From a checkpoint of a small CTC audio transcriber.
Model: 4.45M parameters, waveform 16khz input, arch conformer, norm layernorm, activation swiglu, layers 8, width 128.
Training: muon at rate 0.034, 4600 steps, batches of 64.
Data: 26041 training examples, 11.3 epochs.
Rows from block 4, named by matrix and row number. Rows with one number belong to one neuron. Each number is 50 + 15 x the weight over its row's rms, rounded and kept within 0 to 99. All counts start at 0. After the name is the row's rms in percent of the matrix's.
# gate: second MLP gate (model.blocks.4.mlp.gate.weight, 512x128), inputs 0-127
# fc1: second MLP up (model.blocks.4.mlp.fc1.weight, 512x128), inputs 0-127
# fc2: second MLP down (model.blocks.4.mlp.fc2.weight, 128x512, transposed), outputs 0-127
gate.226 085:20 24 44 63 29 56 09 50 70 65 45 56 47 53 27 60 50 62 68 60 56 50 43 62 45 74 70 48 56 69 42 66 58 44 89 57 56 53 56 54 54 49 52 75 33 44 41 60 53 59 65 41 28 37 65 57 58 49 53 14 33 61 27 40 74 65 79 55 41 52 36 69 39 69 37 62 52 54 33 50 40 36 56 56 23 24 62 34 44 31 54 66 72 57 46 49 35 60 60 34 39 62 32 80 63 09 41 43 40 55 45 38 61 60 50 16 72 51 48 55 75 38 40 46 46 56 29 47
gate.227 024:57 52 69 39 55 41 33 63 67 89 48 56 72 59 70 34 50 20 60 42 47 61 45 41 64 54 67 49 51 55 35 22 80 21 50 32 46 40 38 50 24 63 76 34 39 59 48 58 54 68 53 84 66 61 33 24 40 56 44 55 71 19 50 71 63 68 46 65 65 45 60 25 66 35 67 39 23 50 46 50 24 38 29 38 48 67 17 46 31 53 70 45 67 32 37 81 55 37 68 48 38 50 65 39 68 63 32 45 55 65 68 53 54 44 58 24 47 48 46 35 38 47 47 61 43 40 44 54
gate.228 020:36 50 35 44 45 38 21 49 48 59 84 52 42 42 64 62 48 61 58 62 34 44 49 53 63 67 63 35 50 44 40 64 50 68 55 67 46 29 36 35 44 26 40 51 38 67 26 64 58 44 35 46 25 78 30 81 71 30 71 54 25 23 41 70 35 60 40 34 46 65 23 45 34 73 74 52 41 46 52 46 70 41 53 49 63 48 53 75 64 44 38 43 82 62 74 61 37 44 37 31 52 49 55 46 61 51 85 53 63 65 46 49 14 67 33 32 20 56 39 56 62 62 56 34 36 48 66 71
gate.229 008:62 38 42 66 59 20 37 39 55 79 61 27 63 64 42 50 35 81 65 60 60 68 56 49 47 79 42 57 56 49 32 36 56 53 39 22 58 20 35 59 43 53 51 48 55 65 25 32 60 45 63 40 51 32 73 58 42 26 52 69 68 69 36 54 71 45 56 54 49 33 47 47 77 54 22 60 45 58 52 20 54 51 71 48 70 47 69 26 56 82 40 42 54 67 28 30 33 41 77 63 22 22 45 43 57 33 45 29 52 72 45 51 66 70 54 47 48 73 45 60 28 52 37 40 39 49 37 71
gate.232 288:28 50 59 50 77 30 73 21 56 73 63 54 41 80 56 37 29 57 53 45 62 65 55 66 53 42 36 43 19 28 60 40 54 78 44 52 34 65 56 60 53 40 35 63 65 55 71 61 59 42 55 41 38 43 57 51 49 23 33 70 92 21 37 77 60 56 53 27 67 44 54 49 55 58 56 59 33 60 73 59 47 48 30 65 48 62 52 33 47 45 45 45 64 57 54 60 53 46 40 38 77 39 70 39 68 40 57 19 49 37 62 24 57 65 24 68 35 49 40 46 55 27 36 42 05 49 42 64
gate.233 043:69 32 56 76 39 61 58 42 45 53 62 36 76 47 66 57 23 44 58 48 34 70 60 59 91 39 67 76 79 78 32 37 36 35 25 54 48 59 38 29 71 53 41 53 18 60 49 59 34 36 49 61 49 37 42 55 42 54 58 63 73 38 35 79 23 41 58 43 52 38 68 42 61 46 48 43 51 53 49 43 40 27 43 44 68 24 38 51 20 76 48 39 27 32 21 61 61 71 78 57 64 18 53 70 60 43 45 45 48 62 46 49 65 48 49 24 47 46 49 72 36 61 48 44 35 64 61 52
gate.235 052:59 66 52 46 49 47 58 56 46 67 93 98 66 51 27 42 47 48 60 69 47 52 14 27 59 42 58 61 22 45 31 59 36 60 38 46 48 58 49 68 48 55 40 49 51 75 48 42 45 51 55 62 47 36 25 39 57 63 65 63 18 59 25 21 39 50 39 45 49 30 70 74 38 61 50 44 50 69 44 63 64 71 57 55 36 42 49 42 66 76 32 57 38 50 39 40 42 56 60 59 38 58 55 56 63 77 67 29 41 65 30 30 78 56 61 33 34 44 18 45 42 50 42 16 62 59 45 73
gate.236 119:59 36 53 74 40 33 47 47 53 60 52 30 49 43 46 57 49 18 38 61 53 57 66 17 28 52 82 63 55 50 46 49 39 34 46 42 76 71 38 47 59 70 58 48 39 63 08 44 58 46 46 70 45 52 54 82 49 33 48 49 14 40 66 49 41 55 70 41 53 38 40 93 45 52 43 31 36 34 34 58 38 52 31 73 36 56 49 66 59 37 46 55 85 58 89 67 36 45 55 35 55 34 68 77 53 36 66 36 39 28 44 62 31 33 60 51 52 50 59 57 73 33 57 51 58 39 48 76
fc1.226 061:57 53 39 56 53 44 50 45 39 39 43 52 75 64 51 60 51 31 70 32 45 50 41 24 42 38 60 59 52 37 36 60 59 50 18 51 46 47 56 44 47 62 23 25 43 39 61 96 44 16 45 40 41 56 71 58 62 40 40 81 61 51 41 77 35 42 24 39 41 66 39 54 72 63 21 59 49 48 67 37 69 61 37 49 64 34 68 60 53 24 45 38 65 45 59 69 57 27 83 47 44 49 37 41 33 61 50 50 47 52 58 70 41 79 79 73 46 40 64 27 45 32 67 62 38 86 32 63
fc1.227 021:45 52 31 51 60 84 60 40 25 30 53 62 24 44 28 76 49 86 47 82 59 38 55 52 51 61 37 45 62 56 56 80 22 60 26 59 62 59 29 58 62 42 54 63 43 44 08 32 24 59 51 42 38 52 43 63 60 45 42 48 51 64 41 44 30 36 50 50 18 39 49 73 47 47 42 51 48 58 31 78 75 64 81 54 46 35 69 43 60 47 34 67 30 58 58 41 32 40 28 45 68 52 63 72 49 12 52 52 63 46 52 52 40 59 55 68 66 38 56 55 74 48 34 28 55 56 54 37
fc1.228 022:24 48 35 42 30 51 48 41 77 42 52 60 61 14 63 46 54 34 51 64 35 52 63 58 60 34 71 50 41 47 42 42 71 55 64 42 54 60 62 46 61 62 41 40 32 67 32 47 63 34 63 17 32 38 65 62 51 56 57 68 30 40 70 40 57 51 35 55 33 60 44 47 30 49 63 65 36 33 47 74 79 36 73 41 66 51 53 54 69 41 44 52 57 50 50 71 32 72 49 37 54 48 39 54 72 42 96 44 50 66 34 69 05 40 29 36 31 74 23 64 31 53 45 49 53 82 65 54
fc1.229 008:35 48 61 41 77 67 73 53 54 30 52 65 38 46 59 51 52 42 60 55 71 61 31 30 59 50 48 38 24 41 64 29 41 51 56 68 26 58 43 50 56 45 47 66 51 68 57 54 68 58 31 50 41 58 21 66 50 68 29 55 63 69 53 41 11 62 53 22 67 46 51 67 42 47 73 64 53 37 61 21 55 54 55 68 69 55 37 63 41 17 40 56 24 38 60 44 43 68 31 42 61 65 42 62 47 81 49 59 35 53 81 55 37 44 29 49 55 00 29 38 58 51 80 61 50 40 47 30
fc1.232 246:00 54 47 30 61 40 55 29 60 65 44 56 46 86 76 19 30 64 45 55 50 72 41 68 64 40 45 58 39 16 69 58 61 64 51 49 55 43 50 56 54 41 37 48 45 34 52 73 56 44 44 29 42 53 50 37 47 32 49 64 86 15 35 53 63 38 78 41 61 55 50 40 35 82 76 66 39 72 56 39 30 34 38 52 27 64 38 39 47 53 50 51 75 66 57 68 42 60 53 39 91 51 41 41 54 37 62 34 42 61 61 55 51 46 25 60 46 46 49 56 58 46 54 42 35 52 49 57
fc1.233 032:34 27 80 49 51 65 53 51 43 51 51 40 31 81 60 39 59 60 68 55 45 76 64 45 41 52 74 37 52 38 31 59 55 65 53 60 31 47 43 56 25 49 82 63 67 39 47 44 61 62 19 55 62 42 47 30 37 62 68 48 40 58 53 47 58 13 83 52 40 16 43 48 62 51 28 50 33 28 66 30 40 35 64 54 36 54 59 54 31 35 83 44 76 46 68 31 37 61 64 62 57 47 35 66 35 44 54 58 38 50 61 50 79 51 49 24 40 29 37 54 49 95 61 49 50 32 59 56
fc1.235 053:73 61 72 28 44 38 58 57 61 51 91 84 62 64 40 43 42 53 57 45 53 54 21 46 56 47 38 77 24 60 39 63 30 51 29 61 49 62 44 57 48 50 53 44 40 72 53 23 47 60 59 75 52 39 26 31 46 34 65 63 26 64 54 34 51 48 20 55 62 65 57 53 37 69 53 59 55 70 38 43 76 69 46 66 25 30 67 44 60 58 47 57 40 54 54 65 40 49 30 44 35 32 33 50 52 64 71 29 44 38 24 42 80 21 57 35 41 30 35 64 60 37 44 32 55 71 48 81
fc1.236 127:42 83 36 23 64 60 56 84 46 47 37 68 55 67 65 51 45 87 61 46 37 57 59 63 71 51 29 34 51 48 55 53 45 50 53 53 33 35 73 39 35 41 47 64 54 56 74 40 41 50 55 28 68 49 30 22 38 59 55 40 81 54 42 41 58 50 40 65 34 72 75 00 34 50 55 55 67 59 37 39 51 57 76 44 51 42 54 57 36 71 45 38 40 55 12 40 64 59 57 79 74 70 39 39 25 44 52 41 71 58 53 27 54 40 35 49 43 60 47 43 33 61 39 35 39 62 45 46
fc2.226 074:44 79 49 67 21 59 26 57 55 50 67 49 53 38 37 35 57 34 34 62 62 43 53 31 57 41 55 74 46 82 60 71 25 35 57 40 21 75 50 40 60 60 33 61 48 59 40 59 65 38 55 42 77 61 31 40 26 71 39 49 45 52 24 52 47 50 22 60 40 39 55 42 54 59 11 32 36 61 32 71 67 62 41 69 76 43 45 51 64 42 57 57 79 44 37 49 71 48 52 29 67 55 54 38 34 68 59 74 49 64 11 55 63 59 67 48 49 68 52 29 62 66 37 31 37 48 36 29
fc2.227 023:46 61 35 48 57 72 65 50 37 53 31 60 61 60 47 50 57 48 38 60 78 54 34 54 43 54 56 57 58 56 55 46 75 23 40 41 21 45 53 37 36 35 52 26 18 71 38 70 71 38 47 34 53 63 37 45 39 83 48 34 27 42 56 56 84 44 54 44 56 14 58 65 45 35 46 35 72 23 60 45 65 61 46 60 55 66 45 20 59 72 84 40 49 52 64 41 69 52 65 29 78 36 52 43 19 56 42 57 63 66 73 37 14 40 67 48 37 61 68 49 30 48 32 36 59 52 66 53
fc2.228 019:53 42 63 23 11 32 59 66 39 60 55 37 42 27 88 61 60 51 53 47 41 54 60 38 22 72 70 82 29 38 46 40 44 05 77 19 53 52 43 53 52 68 57 36 44 55 56 36 42 57 32 42 51 61 41 77 80 67 57 23 50 52 72 48 53 30 42 66 32 34 38 54 55 68 60 47 56 48 32 68 68 32 42 62 39 59 52 80 45 42 53 60 64 60 62 61 46 56 33 67 34 54 35 55 64 77 52 68 60 50 30 43 36 37 47 39 39 54 62 21 54 59 38 53 54 40 64 65
fc2.229 009:45 46 56 62 40 39 39 59 54 48 56 62 32 52 53 70 28 42 44 44 15 54 45 70 53 27 65 44 65 91 61 71 48 65 28 38 57 63 59 39 49 50 57 60 59 29 59 54 48 63 45 40 31 55 71 20 56 46 58 35 20 42 28 35 35 71 26 49 29 42 58 52 21 60 57 55 66 37 54 54 39 48 53 78 66 01 33 32 44 51 73 27 42 61 53 60 70 53 48 46 83 33 66 49 68 71 47 86 43 45 55 43 55 36 48 49 47 38 66 30 31 54 59 39 70 55 70 52
fc2.232 228:72 40 50 42 59 47 47 32 34 17 32 55 61 52 43 30 67 87 46 56 68 32 25 74 35 27 21 44 48 52 44 39 62 65 41 46 56 33 48 70 41 46 49 22 48 66 34 40 46 27 60 76 38 40 61 52 31 52 57 23 77 75 57 52 59 68 59 44 79 58 54 46 51 40 29 57 50 39 13 74 76 61 67 51 45 52 49 74 61 49 56 45 44 52 60 67 30 40 78 76 18 50 32 37 51 39 45 69 41 76 54 61 69 46 56 45 60 33 41 59 39 66 60 59 53 64 57 47
fc2.233 036:56 67 56 67 74 51 54 42 35 48 55 39 89 63 33 51 35 49 43 70 29 45 51 43 58 23 57 78 49 50 62 32 74 54 31 59 71 73 61 60 37 84 59 40 31 48 56 71 57 51 44 57 55 32 43 42 74 27 51 46 49 35 23 64 71 22 44 37 37 50 57 44 67 25 62 63 63 34 69 42 41 40 66 25 55 48 37 46 61 56 49 43 42 46 30 64 72 51 45 40 52 69 45 30 44 43 42 36 51 38 45 42 54 48 28 75 34 36 48 34 10 74 64 45 51 33 95 53
fc2.235 054:58 28 17 54 71 44 32 62 48 44 21 64 37 48 55 44 46 44 50 41 49 61 24 57 54 65 45 51 53 44 67 61 68 74 72 44 77 41 72 56 45 72 61 36 56 50 37 25 45 29 72 51 29 47 57 66 36 56 36 34 81 72 74 40 50 57 46 67 28 30 31 20 75 44 48 40 67 23 64 56 34 50 40 51 21 47 46 50 26 92 46 42 53 44 57 68 56 32 62 74 32 50 59 50 54 61 35 47 59 45 64 17 51 56 52 58 62 36 59 62 55 29 42 49 77 38 66 60
fc2.236 104:51 86 42 37 48 45 61 58 63 35 42 50 69 51 49 63 38 40 85 66 32 75 58 37 46 31 32 39 31 54 47 54 35 55 49 33 73 48 47 38 46 54 73 25 32 51 26 29 36 23 25 37 40 49 65 62 42 77 53 42 69 54 31 46 41 59 48 59 72 61 48 10 50 29 36 37 53 45 18 37 12 56 39 79 52 62 77 48 46 71 38 43 35 34 59 74 76 38 40 55 68 51 54 56 45 63 53 47 43 62 57 58 42 70 69 78 46 52 62 45 77 48 37 64 57 55 50 48